config.toml
model = "image classifier"
image_size = 24
crop_scale_min = 1
cutout = 0.25
targets = ["kind", "trend", "items"]
kernel_size = 3
stem = "single"
widths = [32, 48, 72]
optimizer = "adamw"
beta1 = 0.9
eps = 1e-08
l1_shrink = 0.003
epochs = 4.2
weight_decay = 0.2
Rows from block 8 of a small image classifier, named by matrix and row number. Rows with one number belong to one channel. Each number is 128 + 32 x the weight over its row's rms, rounded and kept within 0 to 255. All counts start at 0. Numbers have three digits each.
After each channel's rows are labels from the 100 images, of 14976, where the channel reaches its highest value: "strongest on" is what is common among them; "peak on" is the class under the peak. Only what is clearly more common there than usual is listed. The data: small charts drawn from random numbers. In brackets: how many of the 100.
# convs0: expand 3x3 conv (model.blocks.8.convs.0.weight, 288x48x3x3, each kernel summed), inputs 0-47
# convs1: project pointwise conv (model.blocks.8.convs.1.weight, 48x288x1x1, transposed), outputs 0-47

convs0.222:136137079138118117116101103142173155114101105068151177197088152170090133137128133139096137050119131115176136095125073136078169100129120065104133
convs1.222:078045136126124167150126116116126122136140162140059140133151119146134128134147102091131115200151140120100105035127189153138173116108089138127181
strongest on: items: three (54); horizontal bar chart (32); stacked bars (27); kind: bubble chart (25)
peak on: data marks (39)

convs0.121:122135146120086157145130139179115146174109069126155132104135160028111137122135099157126146098070098112084075119185137105146128154062141164126160
convs1.121:134138142102178120122222138080123121173116094100127082086120132138167138130143133189126195108141109132136106122134132176127173101162109049096149
strongest on: line chart (31); pie chart (27)
peak on: data marks (55)

convs0.8:132140121128128116104104151211131121134140074141157142172085165134106194183131135172107129054098125124166152122153073102082162129065142130117124
convs1.8:112118140116142078171201125045123175129113074062124061092129155158094099113090108123129125161083143136132091123104122139123135133126119143123193
strongest on: scatter plot (58); flat (41)
peak on: data marks (48)

convs0.87:139100164091210125096137100070129122101174153093073156111145105194142126152147148093120137120081109132159197149116131130087141143143115073080120
convs1.87:133161082120035120120110153144154133127155158133175080144126124118131121134128091148122078163156166183082099149191129136111099088122188153154180
strongest on: heat grid (69); items: five (50)
peak on: data marks (71)

convs0.176:176121125113182078069125115103103136144127188121131100138104084197129153133122132172153098121119105156180187148141157142107169144191108065129114
convs1.176:163142146170111114098055102138145140092141134195131133133149079096152064075112121106067131117088179085126136114124168092129130136123132142153202
strongest on: items: three (37); ring chart (33); horizontal bar chart (27)
peak on: data marks (63)

convs0.157:097084120128140105127139139064137119091189188116114091111173119185112113136136150099085166120149151161144164186084082147084120099177125116082100
convs1.157:130125163194141114082115103136131137110136120128105125118077182133148081097134137103106113149096238113168110155097127157137145099107052160125169
strongest on: items: eight (34); peak in the middle (30); area chart (29)
peak on: data marks (53)

convs0.109:125060111079137145168137111106144111143137124115122137203126109187094135174111137075121142097107086147200142108134134136050131129170136095097081
convs1.109:151137121130150107148148156078117118059151132095131105082149212188134132130103102182131146159102133133129084133038162180106125122114103140092134
strongest on: ring chart (36)
peak on: data marks (50)

convs0.203:110048094165148160134159142058112114101178161079085134132093130162096112143096186085102157088131084143154137120090119125117132142158117107078095
convs1.203:141135124129159077127123104125131134095125090124114119101128186157129111103117092126107111182065180129172131163107158212125155138107083200192143
strongest on: dip in the middle (40); step chart (32); bubble chart (28)
peak on: data marks (39)

convs0.164:141098121175129102092129134116138162143105072084098151167059141142116137142148164221148109064152129125128142083116115156112061138147138095086097
convs1.164:082133164125110207137150152150133096121119130107139193139160125109149137141111124090141189155173132130065163066178114118144207109097127133144160
strongest on: pie chart (32); ring chart (25)
peak on: data marks (56)

convs0.127:121113165117095181160114087151146180159116068128148145137137140045137127094153105131100123099064117120078062088130146086130109128105180163148145
convs1.127:135121121107183188190151107131118108205129072121091116118146107078100178112130133162147185161110107133126104075121129138149177188127162111114103
strongest on: one colour (100); line chart (85); dip in the middle (61)
peak on: data marks (49)

convs0.201:163118106132212111099124089075182100133153161099037137159114110180142105140166164124112117116125113118109162136092135119104130127184128071090111
convs1.201:127148103127023184127092171142151093099121139151234127127178122099109154148103097141144114133127140146082087116164110102145144132125146149152149
strongest on: ring chart (59)
peak on: data marks (73)

convs0.148:147109126171153093122124091106181164095110161094113123146155099200118143137150131151103100110170160112137124176070070153058149107196109114114107
convs1.148:075122118133014129124116106138100114040130126181124169114130140108137141102118130094137131158076164100114133133090111104135075097073132147101133
strongest on: bar chart (56); items: four (48); bubble chart (39); trend: rising (32)
peak on: data marks (59)

convs0.24:125127168114109163138132112153130155191108092124150140092126163018116145113156089152111144079079107126063080134180144111146117163098156154122130
convs1.24:130106112141166136110159131109117135209147105107115063089113125157139155118186143173094146117192113131132118120167126204121176121142124062092169
strongest on: line chart (38); items: eight (33)
peak on: data marks (49)

convs0.82:118092106100196106129137148116191116101121093130118111136080158165092130187139133167155090105064081126177160090107119087117123109135143122056160
convs1.82:137159152133159126138145049152063169135124099104087161107087141126171127129045057145142162133174131124110142154074140108143100181109121123149137
strongest on: horizontal bar chart (73); items: four (40); items: three (36)
peak on: data marks (74)

convs0.51:125141161127073150150109157200131147149110017121159133131141150059124126104142124156114132099064115115109085096173135116127114121071135147132157
convs1.51:110111122063172117150202125097115127150106098142117089087171116140133176124100059195143136132149065142131112096101148103124157161133124086098180
strongest on: stacked bars (56)
peak on: data marks (44)

convs0.6:108116184107109162144128117181132180169097062117141135120127166057125152103165106160112140085052111118079085126169126087128105150094156137102133
convs1.6:166135109091156134192178126119123140192121067098129024123161107130158149114155116185120126139115073110120108109152127157096160154122141097129168
strongest on: pie chart (39); items: five (35); line chart (25)
peak on: data marks (67)

convs0.245:139136062089135082127125157085123115130154176137133102144166059187099101168103136135179154118156102097151152163139155181124173086157071107110129
convs1.245:127133133131159156146126095172173109125080133156131155175131182122136142137108097129176132135136115190126087201078127076075055125140139120118067
strongest on: ring chart (81)
peak on: data marks (100)

convs0.56:143119100110195152146141075094207165080120112136141143119123119169135103160187153147119154085117086078124129102077124123081121100177158128078111
convs1.56:112109172149127126166138115153116128111148087129076137104131154103137173151126138162189133140120173124081197135097050086155059155135101133128066
strongest on: horizontal bar chart (59); items: three (36)
peak on: axes and grid (41)

convs0.156:121087121134187114119137167131136107090102110134135090138087145163083147170145146170128108149033046142173112091112141085143128115124090153078138
convs1.156:127153143138134133129171101113049160120139117116118155054117156115175136135044084134151212140145168110104138139098134136168138178097101131141158
strongest on: bubble chart (62); items: three (46); items: four (33)
peak on: data marks (75)

convs0.188:116116188107123144113081139217117132155103081169153084189142122105136152092112140132071125107126087145165124065172138088135124130082153163147139
convs1.188:121119105085114121172125146095115114182151068172109062111134095100046200145100094160159127151123138161117134086122132147150135182091145144152105
strongest on: bubble chart (100); items: three (49)
peak on: data marks (55)

convs0.57:137182231113134129116129135169158128135053113138162121106177093131167164115220116161115119142150145122111098137184108126115129118145107095112134
convs1.57:133091046117119112153151143145097202068190127163135102125094164125193132156105078151129127115107114109128155125124148147132112108075099173182128
strongest on: area chart (36)
peak on: data marks (39)

convs0.287:130136163116092131134123151210131142156097021127153130124138160064128134118151111165127129097045110120103084121173134108119113122083130137113166
convs1.287:119127125097157132153173118097126171187086060126124055126116140137128156090130118205129140124143066141146096098129138121140138121150128048091179
strongest on: stacked bars (53); items: eight (30)
peak on: data marks (50)

convs0.276:164120092136154031116134127130128107067150139159134090151150139195162136196128112169112114096138149128157160121125106112095167090140060148140168
convs1.276:079120131129032158127132116084138071118127146137120141144169201118143145087143167149057173109143132124095119072105099122146127090091149113120166
strongest on: step chart (57); rising (32); items: three (31)
peak on: data marks (41)

convs0.278:129072132091120131150125113185156157149121020105103147164103138103128136156168107118151120128049118086132125110121114084078089133095151103083125
convs1.278:183187147081188133144150147094136089171087127088119095128128136134141175119142138203140146131137115126142040113142146202101156125135115097137115
strongest on: stacked bars (82); items: four (44)
peak on: data marks (61)

convs0.54:144136115081178100090131137079143105134147176091129143121089110192130142158130134103143138122108100155165191134161148143118217112157131047095146
convs1.54:147129115191101164137120135125121131120154191137122108118185048115126070084128094128115072136124103106111052117151147110147116114132099151137210
strongest on: horizontal bar chart (99); items: six (52); items: seven (31)
peak on: data marks (52)

convs0.223:116069093081165120118148077102134143172158153096091136139112103159095096149107118080129192089116117111165148200142151153073154119145157107068126
convs1.223:145169170114164158137131128145137070138108140115112189172169162117143118123097137109188147137074109173122107213126135095068106137117103125150063
strongest on: ring chart (90)
peak on: data marks (97)

convs0.4:121128149136090155158108154191130154166127023119145128133116146040126141100151136171126148087068113100111103088176129129135117118075140148130149
convs1.4:128148159084156111151150130072126102119131095126104128064193064140119163145102093152155117167142135128123134123064136122121151244131121107124137
strongest on: step chart (59); falling (51)
peak on: data marks (39)

convs0.2:121134113155150119096175141055117124093130195115151110077119107162124118147134183168141130096149119139106141207071124139105109103190149118070096
convs1.2:153128191162125142082112096136122115093127112138088200107145156109142129135117131096117121178095241090123150130075106122152139141086081148155142
strongest on: peak in the middle (60); area chart (47); line chart (42)
peak on: data marks (49)

convs0.199:125153141092190128093112099128174131157120081115176149123149103108090114132134145098166210081063089075139169153136116125117121123137163083072113
convs1.199:049087152132114129141159172118104107175140112138104093062112141108107202180172128152116106132151123156094140108130088143185127133119150166101066
strongest on: ring chart (45); items: eight (37); pie chart (33)
peak on: data marks (83)

convs0.217:119112143116116188132167105142142182122106078081124180110130160074154124131164107166137162082053104081081066118146126096111111115115130136091171
convs1.217:149150208133189152144144140133132107203158075045098143113087123079124138129151150132135158187090124127146129117143146192137163138133141113103124
strongest on: one colour (100); line chart (99); falling (63)
peak on: data marks (51)

convs0.110:143149147092128152170110164151169094092079056124149128132158171117161064120146145114113130129074096123123103091165164122100152088092080173153184
convs1.110:117144096135161100129149098124138187136124095168135131122102154125134131144104075181190145104160090170119214164127162101148056097156151109087102
strongest on: horizontal bar chart (42); bubble chart (28)
peak on: data marks (48)

convs0.261:142112095138117130145125139136182116054141100065113162181148159160104099179126134103144117111076163063143114121078101099065113108119082089103135
convs1.261:094165116059110073162149207098126118139130132123093107144111160122089140159056105160164138175161120177130075106120176166117137091109126131114129
strongest on: stacked bars (85); items: four (60); falling (59)
peak on: data marks (81)

convs0.284:124070066122140150131152112106137123138191129089080195169092151128065130173052137107121158062134116135172130108111137138102137150118156100110113
convs1.284:163094121121172066126132147144130120145171126094086121174119136151103098190086085110153103124143143191139102132151168146040111126123056132132157
strongest on: line chart (43); falling (36); ring chart (29)
peak on: data marks (40)

convs0.89:155150120077201130072132078135114133173165140152113151101107100138140117160133113058154188138119094111141165148191178142152186154131150097126133
convs1.89:105085133153080131124130197125138128136117137108132104135144126145118110128194139130133101071184070186073131126225115127114092073159118133135116
strongest on: horizontal bar chart (100); items: seven (54); items: eight (31)
peak on: data marks (59); axes and grid (26)

convs0.62:139042139145146176095134117082099108080172188116072154082098124146144121149121176137078151067119069120163114124148157112114132147149125133088127
convs1.62:167106137149129119096162123118107137116177120123084151118115131106196075164115093105140196156114163099138134154131211217139141091101095145126135
strongest on: ring chart (73)
peak on: data marks (98)

convs0.154:161094069166145133115067051117165150119147175100097137162145116165104096107131124111102119086151161074125142180099075094112152159165140086118114
convs1.154:098109148091118154129137181110064156116137159167123220135119129114141134166078124122208100162090122121158111118107179114140122137117087172136072
strongest on: stacked bars (66); items: four (36); trend: dip in the middle (32); ring chart (29)
peak on: data marks (69)

convs0.20:161114088128130122156113114118202106056135110096108161173182109175131090176151124114150103132101143078131145127084119109049094101151090094121110
convs1.20:049148127090083116150139207089096125114129158175094122129105164141128151107061136180173128166175144159127089131111157150125113092124087152110102
strongest on: items: four (73); stacked bars (60); falling (38)
peak on: data marks (71)

convs0.117:099098193107137136123101155210105121155114084161137071200133116116152141100105144121082123108111088142167133068185141101127128136082150169149137
convs1.117:123123127088109126172113163095113090168162071155103085112152066074045193137125112170162121158128130163116147096125152149162126168102145133134093
strongest on: bubble chart (100); items: three (51)
peak on: data marks (51)

convs0.64:143104137094210112095149097101163133126149128089098135131137103184128138183163143138105118119103077144139215125117136113067123129159146082072087
convs1.64:127182082160037109100068143136155156109167155121151067134113121122089116110085118175118087125150137110118094138117112142137097079145198151133159
strongest on: heat grid (91); items: four (73)
peak on: data marks (98)

convs0.158:137091163101187123097145093122142136135131171108097137139148076203158156166140103121126124084126063143166150143147157144104180116199168093081130
convs1.158:142132137162144123092169128169055132079127159176137156121134138121220123118065111178117178133128131121128121156066168112124064129106118142095118
strongest on: horizontal bar chart (99); items: four (72)
peak on: data marks (83)

convs0.273:131076163090193124120131119133150122127155104097077159124122107154153102176183124067119153143049116099140195136138154139092128124142124099055137
convs1.273:133223080128109139137132149144134112120116162119208071121143156130098134106090094184149132108186097167098062159151111115135124095138139145161139
strongest on: items: seven (38); radar chart (32)
peak on: data marks (41)

convs0.249:125149184087157178137125169128169096167104086105172121134124119103119120127173154121085135113051069152105113134192159124136083131138172145073101
convs1.249:122145137156088155123101152128068112141147078141118131048180110102143172123115130170172203129124110113086134136124089120215121151074115118123123
strongest on: line chart (41); bubble chart (29)
peak on: data marks (45)

convs0.59:147113124121208140092136086111142155142149145074081142152122099178114122121141169101098131108102075096161173128114098105093134161155167046090092
convs1.59:139145094134077121127103207121142119111127171140176108137114129097109167192095088144135033133195158149091107124138134140119168122162125169161128
strongest on: ring chart (97)
peak on: data marks (99)

convs0.39:115093120124154154095120156100136099080147156118163090113117127187092132167127189145127150098068039161191124091123129100153138114138168119080149
convs1.39:146127169181162141104186109137064134112149127104084179068104172121208138163071095114135178143132156097122125137085140143152142145110089142127139
strongest on: horizontal bar chart (40); items: four (39); items: three (34); bubble chart (27)
peak on: data marks (67)

convs0.130:137141153114107135146134164199138131138090023116152132137143160083140117127153120149142123110025112111103083114162131094108113111083111140123177
convs1.130:115159102076158132161180122069119153173105096117122092108116161133134134119100094213164194097159058161121115128129147126133131129140120064096140
strongest on: stacked bars (35); horizontal bar chart (33)
peak on: data marks (55)